A small self-supervised image encoder, trained from scratch: 32-pixel images, soap at rate 0.0035.
Rows from block 7, named by matrix and row number. Each number is 200 + 20 x the weight over its row's rms, rounded and kept within 0 to 999. All counts start at 0. After the name is the row's rms in percent of the matrix's.
# conv: 3x3 conv (model.blocks.7.conv.weight, 112x112x3x3), inputs 108-111, a 3x3 kernel for each
conv.0,096,187,187,186,199,215,193,207,190,245,201,209,210,206,209,204,202,215,173,225,187,183,190,217,141,208,237,219,202,200,244,199,209,210,183,227,235
conv.1,111,203,214,183,194,193,183,193,179,173,230,231,245,196,213,277,189,183,131,243,229,210,255,178,177,151,196,168,205,236,248,169,211,203,193,200,190
conv.2,095,213,173,168,179,223,183,193,216,208,204,197,197,249,240,203,241,220,241,193,183,228,191,214,203,213,205,179,184,212,193,186,199,212,226,207,202
conv.3,100,194,193,202,176,211,202,178,189,202,188,186,202,138,181,255,164,184,223,203,201,203,210,207,198,212,177,208,190,207,201,218,198,147,206,200,185
conv.4,093,195,227,200,207,194,187,184,167,190,234,189,207,180,194,239,210,221,231,226,181,190,208,202,210,194,243,242,212,221,208,166,213,197,201,206,176
conv.5,099,205,202,213,216,206,215,215,142,180,199,184,198,184,188,182,182,227,136,199,167,216,198,227,185,217,217,180,193,199,215,183,217,213,205,157,208
conv.6,112,194,195,218,157,207,179,199,182,201,182,203,240,202,195,150,192,216,189,202,180,208,176,221,237,206,185,234,204,207,201,179,195,178,210,175,205
conv.7,098,194,194,194,199,231,193,248,192,275,201,224,222,167,189,196,208,216,196,222,200,213,254,278,222,230,220,209,189,152,218,197,171,199,197,200,200
conv.8,101,160,187,212,237,217,204,151,202,192,216,197,227,205,229,211,205,201,188,207,226,203,231,253,189,187,257,234,168,227,220,187,190,187,184,222,199
conv.9,116,172,203,192,209,187,214,172,203,178,203,199,196,192,210,247,207,220,244,187,214,195,218,200,201,172,189,246,223,178,208,232,185,211,182,239,217
conv.10,104,187,183,221,190,214,174,160,208,182,193,222,201,208,187,206,169,173,264,188,164,178,178,223,228,239,184,174,229,213,216,161,154,193,213,221,170
conv.11,103,236,211,202,208,252,233,190,225,202,221,210,171,185,181,196,188,173,216,175,178,215,196,207,169,195,201,191,197,208,187,199,189,206,195,182,213
conv.12,090,221,185,195,206,193,240,165,225,178,196,185,222,221,228,189,250,213,200,190,203,222,212,168,178,227,194,163,209,247,179,188,212,213,203,194,226
conv.13,105,183,187,208,185,228,202,214,203,216,208,176,181,215,188,225,166,231,213,184,240,192,204,203,210,176,210,190,225,218,182,253,185,239,218,166,201
conv.14,103,169,175,163,187,208,235,199,215,210,220,228,238,200,229,190,233,204,192,215,233,241,212,186,205,182,184,207,179,181,208,231,206,194,222,217,202
conv.15,101,155,151,175,180,240,197,254,218,221,207,200,194,181,189,181,196,196,209,192,192,191,230,238,222,264,221,230,221,180,215,203,195,213,184,175,181
conv.16,107,164,187,215,205,175,201,216,215,190,232,238,178,219,232,204,200,194,200,236,210,215,200,210,194,197,215,199,195,210,205,227,142,215,195,203,201
conv.17,101,216,202,223,187,215,193,227,179,229,241,215,205,213,178,192,206,237,232,161,218,195,243,218,180,232,223,208,182,207,212,192,193,211,180,216,195
conv.18,091,205,187,206,202,203,225,176,198,202,204,208,194,192,174,221,174,197,209,183,173,212,212,215,202,228,200,208,186,224,204,162,188,201,157,174,168
conv.19,095,211,203,226,189,227,186,174,185,223,209,229,234,173,186,238,212,195,223,207,211,204,213,228,168,189,212,188,233,177,213,196,179,208,192,160,228
conv.20,103,234,206,212,197,191,193,209,192,252,232,222,228,197,193,229,181,208,158,206,148,212,176,200,256,218,171,175,217,286,249,182,196,178,192,205,218
conv.21,095,202,201,196,200,170,219,240,208,200,200,207,196,215,186,186,192,228,224,182,204,205,168,141,198,193,209,197,171,182,203,199,227,205,205,213,224
conv.22,112,201,233,204,206,191,184,178,213,173,180,169,210,161,187,195,215,192,205,249,189,205,261,207,207,211,157,184,179,221,214,201,195,197,219,214,171
conv.23,097,186,203,222,186,220,180,236,235,228,185,181,245,209,204,165,246,200,211,213,209,171,247,235,229,196,208,248,212,188,187,184,180,161,216,175,196
conv.24,100,159,158,204,229,214,217,197,205,206,194,158,200,175,230,165,202,176,209,206,176,208,180,177,210,179,224,177,180,238,205,231,185,210,201,238,208
conv.25,096,195,167,177,207,175,203,218,185,206,200,184,208,221,240,194,194,182,179,178,182,194,252,295,191,245,236,217,199,221,234,145,173,191,197,227,197
conv.26,097,190,210,155,154,223,228,261,230,204,230,193,187,237,202,206,229,209,207,163,187,205,182,191,190,172,201,203,217,222,168,196,214,216,195,178,199
conv.27,094,224,198,222,239,191,208,166,193,172,178,209,185,199,189,214,198,219,186,167,215,195,215,181,199,202,220,206,196,193,189,201,217,226,220,179,201
conv.28,094,209,180,179,216,214,249,195,210,234,203,225,205,224,188,216,197,221,169,192,194,183,222,194,203,250,213,176,212,179,203,200,206,226,176,172,195
conv.29,093,202,214,228,196,174,208,203,166,188,224,210,232,250,246,222,237,207,244,216,228,222,249,194,224,176,198,197,207,180,192,205,235,216,209,182,207
conv.30,106,173,233,178,193,185,180,220,220,247,214,196,201,181,192,220,195,192,203,223,178,260,197,144,195,203,164,196,193,217,163,212,205,201,199,177,203
conv.31,095,186,181,188,234,173,211,202,204,218,211,176,239,206,178,186,193,190,194,176,240,180,218,214,144,186,164,211,215,204,221,209,213,241,221,199,192
conv.32,094,195,203,203,147,208,186,221,195,214,176,207,243,198,166,221,209,178,202,206,171,187,196,202,182,215,207,189,201,168,185,155,232,189,192,187,170
conv.33,093,193,208,170,195,219,194,189,216,201,181,185,249,175,191,217,169,173,232,192,190,199,195,191,231,197,195,186,228,210,203,175,243,209,224,199,197
conv.34,095,207,218,208,248,202,202,208,192,195,200,173,149,219,182,222,228,211,219,174,204,199,226,189,206,217,201,211,173,196,163,170,166,204,188,215,230
conv.35,083,196,204,182,226,186,181,189,165,202,211,202,197,199,252,241,245,208,229,185,193,198,200,216,247,192,170,212,218,214,210,163,204,214,205,216,208
conv.36,100,204,182,224,195,225,165,178,218,181,189,180,232,181,207,196,180,200,201,199,174,179,184,167,196,209,148,185,169,214,236,183,185,186,221,170,212
conv.37,128,203,172,171,195,230,183,230,247,210,181,215,219,238,187,168,192,189,193,172,211,229,211,258,186,224,237,221,197,190,223,177,207,198,213,183,174
conv.38,096,211,213,179,198,216,211,199,208,215,216,235,217,222,211,230,204,210,194,216,176,207,177,193,183,208,175,204,196,196,212,219,164,246,206,247,173
conv.39,104,188,215,182,209,191,199,165,167,135,193,221,249,222,186,215,182,152,151,210,211,171,208,202,166,201,190,196,204,198,236,203,199,186,224,222,201
conv.40,101,171,158,194,227,225,207,243,220,210,202,217,160,183,164,224,199,182,209,173,206,200,188,201,165,211,194,210,235,220,214,217,221,211,194,216,186
conv.41,103,221,262,214,210,212,192,228,266,210,214,191,226,209,192,173,208,211,223,147,195,178,165,178,168,206,166,188,208,213,197,207,195,207,228,238,218
conv.42,098,205,216,239,195,186,228,176,159,168,197,182,195,195,180,161,178,194,198,232,201,200,203,188,208,209,204,217,223,164,150,165,195,190,196,213,218
conv.43,101,212,207,216,204,169,197,175,162,176,190,208,224,177,152,208,196,201,184,208,211,216,203,212,200,221,190,245,175,190,168,210,153,206,211,205,187
conv.44,112,211,186,214,209,177,231,185,178,190,202,193,207,170,190,220,223,177,183,225,198,218,224,233,199,211,184,214,188,207,199,193,193,207,225,212,195
conv.45,100,217,210,214,192,161,204,233,214,214,163,185,118,208,200,250,254,257,283,197,188,214,208,228,237,213,213,212,176,162,192,216,176,215,193,196,192
conv.46,097,202,160,218,230,229,210,176,185,207,215,199,194,237,233,222,197,195,219,259,254,219,281,190,228,224,223,223,179,180,202,188,170,196,212,183,217
conv.47,093,211,244,171,215,188,218,187,213,194,193,215,188,182,199,192,271,197,205,182,219,189,243,248,223,221,207,204,195,228,165,209,166,211,195,178,209
conv.48,106,208,212,151,191,242,196,205,201,249,210,184,196,202,213,194,186,189,191,180,199,217,238,201,195,189,165,215,181,173,202,197,158,186,191,204,187
conv.49,103,205,215,218,222,217,190,208,188,193,197,185,149,212,234,229,213,207,253,202,187,217,206,196,148,176,194,199,170,166,154,207,219,225,219,179,205
conv.50,090,185,211,216,221,194,177,213,214,188,201,186,214,217,232,204,199,182,191,164,192,157,189,169,188,220,211,188,209,201,222,252,204,203,184,232,188
conv.51,096,219,200,182,209,199,215,180,193,208,211,191,150,211,226,209,204,208,223,192,209,207,202,199,209,201,252,197,197,194,222,173,222,211,208,186,198
conv.52,113,230,214,211,198,202,212,160,219,212,188,175,193,187,250,231,151,230,187,216,170,216,224,153,206,168,227,212,172,178,227,197,177,212,211,192,191
conv.53,097,165,222,194,229,229,215,220,177,251,226,198,205,198,171,214,179,189,233,194,153,234,181,196,189,238,238,200,202,215,202,197,209,198,215,231,193
conv.54,093,212,178,211,208,192,220,187,223,185,145,210,177,232,146,185,187,207,197,151,197,177,186,190,203,192,153,180,174,214,177,197,233,207,165,219,223
conv.55,093,192,176,151,194,209,236,226,224,204,228,201,167,173,219,232,194,153,188,180,189,216,236,229,194,222,215,195,221,204,208,169,182,196,183,196,164
conv.56,089,249,199,183,175,249,215,174,162,201,206,176,210,186,213,252,210,212,189,208,171,192,198,193,198,208,185,222,227,196,206,173,204,190,215,195,190
conv.57,093,182,179,210,244,168,212,195,199,173,212,222,217,205,220,251,201,213,173,214,240,218,216,187,231,200,208,216,199,215,195,209,164,219,225,222,236
conv.58,097,213,188,194,192,202,194,168,187,178,195,196,179,212,211,201,226,204,196,210,204,218,231,219,214,220,211,237,213,189,205,184,174,197,205,192,181
conv.59,114,201,154,220,192,205,191,226,213,173,186,213,219,237,213,179,190,170,203,210,213,213,215,218,222,225,223,208,206,199,249,183,201,233,219,171,208
conv.60,110,205,222,198,197,194,218,211,203,222,221,197,165,253,194,178,215,226,159,209,216,196,228,212,214,221,215,227,195,181,196,203,203,174,194,191,192
conv.61,097,170,170,179,235,202,190,252,235,184,197,210,198,189,174,207,207,173,220,209,197,215,207,214,210,210,211,199,214,207,185,204,182,199,213,233,199
conv.62,111,208,216,187,217,194,229,203,204,197,204,196,205,206,216,168,195,202,185,211,218,180,184,241,187,198,212,199,203,200,205,152,222,197,203,195,165
conv.63,099,177,194,182,209,208,230,189,201,226,221,215,188,197,207,192,238,183,198,201,179,201,205,225,187,190,200,204,209,195,231,169,176,196,201,169,170
conv.64,103,145,191,194,197,197,198,243,206,235,193,206,212,213,177,181,213,231,204,204,187,225,207,255,169,179,169,200,178,189,238,188,176,212,233,186,206
conv.65,098,189,213,154,182,180,203,195,211,219,180,168,214,200,202,221,223,186,208,170,202,160,221,184,191,213,188,171,205,188,184,198,204,200,203,184,199
conv.66,094,193,212,179,222,190,245,177,203,198,202,222,230,201,200,230,202,195,231,182,197,182,163,266,226,230,234,212,184,229,168,160,188,223,209,175,211
conv.67,101,158,215,184,201,201,188,200,197,224,214,194,203,214,206,153,243,215,209,196,193,191,238,205,176,197,188,172,202,179,254,202,216,180,163,202,194
conv.68,089,199,173,217,206,206,246,203,124,158,157,237,230,169,181,264,174,180,221,192,247,212,184,243,196,215,180,223,215,184,195,212,180,179,222,227,204
conv.69,107,202,174,214,208,204,218,211,199,180,192,202,157,179,197,188,204,168,187,222,191,197,230,207,194,231,216,181,230,216,223,205,188,205,207,191,168
conv.70,087,180,173,183,224,212,216,217,191,185,209,180,187,185,220,193,182,145,170,222,183,169,202,212,193,192,200,237,194,209,207,194,204,181,168,222,219
conv.71,095,192,220,217,210,196,214,224,230,231,192,233,199,203,207,163,231,203,226,183,180,192,204,208,212,192,208,164,195,201,207,195,215,216,213,185,201
conv.72,092,215,200,199,182,208,209,193,181,204,182,219,184,169,228,198,188,180,164,144,189,162,215,232,203,243,175,227,178,213,198,187,184,203,205,208,177
conv.73,104,178,171,187,198,171,220,186,243,238,204,216,197,168,219,239,210,163,155,207,198,195,211,230,197,187,187,218,203,192,182,175,216,182,154,191,214
conv.74,088,213,210,195,220,186,217,193,187,169,203,189,203,170,199,207,187,245,177,198,213,237,205,174,206,189,198,209,167,223,215,198,212,176,227,181,222
conv.75,101,199,135,166,210,205,212,212,189,184,177,198,199,180,165,169,171,171,200,202,207,200,181,218,240,165,150,219,205,205,177,198,195,186,185,195,204
conv.76,097,195,190,204,189,184,220,176,172,187,205,196,262,210,241,191,173,186,145,214,186,221,183,218,185,197,148,191,221,215,230,225,187,215,234,222,169
conv.77,095,211,177,249,192,215,197,173,211,191,188,166,203,189,180,198,168,198,195,198,205,193,221,189,196,201,240,202,219,197,210,196,230,190,176,172,180
conv.78,104,181,194,192,200,208,202,215,182,194,243,223,189,204,155,199,235,170,177,186,213,210,209,217,215,185,185,204,224,214,167,245,207,192,210,227,199
conv.79,093,202,199,225,224,201,189,192,192,206,215,189,189,177,192,165,216,212,205,212,183,238,261,241,202,149,187,190,189,164,216,181,197,188,209,192,220
conv.80,089,165,168,227,228,199,227,214,197,207,251,193,216,170,224,232,138,189,262,164,196,189,214,221,216,205,257,217,188,199,207,227,184,152,190,204,212
conv.81,092,222,213,222,186,202,181,223,175,202,197,211,200,198,175,204,234,193,223,229,230,219,210,238,210,202,213,214,199,197,189,236,216,233,204,200,198
conv.82,108,203,196,241,242,235,164,195,201,233,213,186,186,183,191,212,197,205,250,233,226,223,199,242,172,212,180,215,185,204,202,201,182,174,192,191,195
conv.83,086,213,216,222,197,207,214,192,185,220,210,200,214,238,225,205,209,199,214,213,188,206,178,188,240,217,222,201,159,208,190,211,215,200,215,194,213
conv.84,092,173,207,203,259,185,211,188,210,202,168,188,193,210,212,212,188,195,197,229,193,198,179,261,187,193,192,166,226,200,185,196,163,219,214,193,192
conv.85,095,206,226,198,199,187,205,199,191,183,202,178,196,201,192,179,183,191,192,181,196,189,221,184,169,181,173,154,224,266,198,189,199,223,171,187,224
conv.86,096,206,193,190,183,200,192,259,190,200,218,175,181,218,199,165,206,219,169,186,177,172,205,212,172,234,197,224,183,248,219,176,175,205,175,162,213
conv.87,106,180,207,226,208,203,211,207,227,199,219,200,167,221,194,212,198,230,199,197,208,195,173,194,206,212,201,174,197,181,216,198,195,217,182,193,189
conv.88,104,184,185,161,187,170,239,204,200,191,221,250,276,263,215,227,185,157,108,242,198,223,228,195,188,228,203,187,218,202,213,187,188,224,193,209,198
conv.89,093,179,176,202,190,214,201,198,214,189,203,202,146,204,178,198,186,205,202,189,185,185,194,205,179,186,216,169,181,182,192,185,213,218,197,193,200
conv.90,088,171,176,190,237,190,237,180,189,217,205,188,181,220,245,201,187,192,225,183,180,202,176,202,192,197,199,191,203,174,198,184,182,198,208,169,182
conv.91,100,165,186,174,201,202,229,246,241,226,229,202,183,188,206,203,217,197,222,233,196,185,228,186,191,210,222,224,203,178,218,214,204,221,188,220,197
conv.92,106,182,193,189,195,166,180,181,171,189,193,202,257,209,233,246,210,182,172,233,196,234,207,211,204,192,184,199,204,196,194,205,210,178,197,214,226
conv.93,097,153,194,231,199,186,236,189,223,172,209,202,194,176,216,175,212,166,194,163,220,182,200,236,232,186,212,181,196,215,206,180,177,157,196,212,175
conv.94,099,193,218,182,188,188,198,182,159,176,194,208,216,214,216,202,210,181,196,204,194,181,211,166,164,173,198,172,213,193,188,229,234,201,203,222,208
conv.95,122,182,161,208,203,211,209,217,205,203,223,234,175,200,171,226,215,205,229,197,203,185,292,181,222,198,209,199,200,254,218,194,203,195,208,185,217
conv.96,096,212,185,171,220,197,240,191,242,196,206,222,200,159,175,199,194,175,200,168,214,248,226,197,179,166,170,207,203,189,199,192,162,212,197,216,171
conv.97,101,204,190,185,221,196,212,173,185,192,208,183,181,223,217,175,183,197,168,201,203,167,224,242,212,190,208,185,207,180,229,208,179,231,232,216,187
conv.98,103,237,236,213,212,199,190,251,222,184,196,160,220,221,211,204,238,241,202,206,203,189,182,182,192,199,205,187,178,198,175,196,206,206,214,214,210
conv.99,101,187,166,201,229,214,178,225,240,201,208,199,226,242,214,217,222,235,206,209,213,194,263,217,219,224,165,191,234,188,230,209,214,196,220,206,214
conv.100,099,202,206,261,207,221,204,218,213,221,219,176,181,231,186,223,195,240,271,231,217,223,207,198,191,186,177,210,182,204,172,225,230,222,199,221,196
conv.101,117,176,182,241,169,214,236,231,216,190,221,189,214,200,213,195,213,202,191,178,196,228,222,207,226,202,214,208,193,196,203,196,194,175,183,220,184
conv.102,103,190,175,204,182,173,197,219,214,183,222,209,236,187,183,205,201,212,198,171,217,204,248,166,177,213,190,190,192,175,238,115,216,186,176,211,226
conv.103,106,174,199,185,195,207,232,200,157,244,234,216,195,185,194,207,230,187,195,224,243,231,220,215,241,206,233,232,227,143,205,190,209,189,161,178,193
conv.104,099,183,155,191,196,273,214,202,215,200,214,200,190,206,152,210,197,179,223,206,213,192,187,226,206,226,189,171,202,190,249,206,184,195,203,186,210
conv.105,105,180,154,216,195,237,195,206,200,197,227,198,203,142,186,203,203,215,194,236,214,194,208,199,242,254,216,239,195,209,223,184,172,192,226,194,198
conv.106,096,210,176,180,197,208,205,196,176,225,167,214,173,202,199,217,194,190,205,210,205,206,227,232,187,182,194,150,223,229,206,216,200,199,199,208,184
conv.107,114,180,211,205,221,177,196,187,236,218,229,178,212,196,191,210,186,224,208,189,195,208,248,206,190,235,200,229,211,208,199,192,205,218,208,200,189
conv.108,099,194,201,225,196,246,180,218,181,167,212,205,196,167,179,259,205,195,206,220,203,187,209,219,187,218,194,233,216,187,250,210,165,186,184,254,215
conv.109,099,166,164,209,174,191,220,197,239,215,200,192,200,191,211,208,216,186,202,204,199,214,202,257,268,215,232,241,209,230,209,214,210,214,228,221,214
conv.110,101,209,205,200,245,225,196,196,214,219,208,197,194,190,224,194,214,220,244,255,232,215,215,238,215,171,193,216,203,194,215,202,191,213,215,211,210
conv.111,107,209,218,201,198,250,192,223,183,191,177,219,218,215,205,195,202,204,187,190,191,160,204,228,203,244,211,169,214,179,188,191,192,183,205,218,190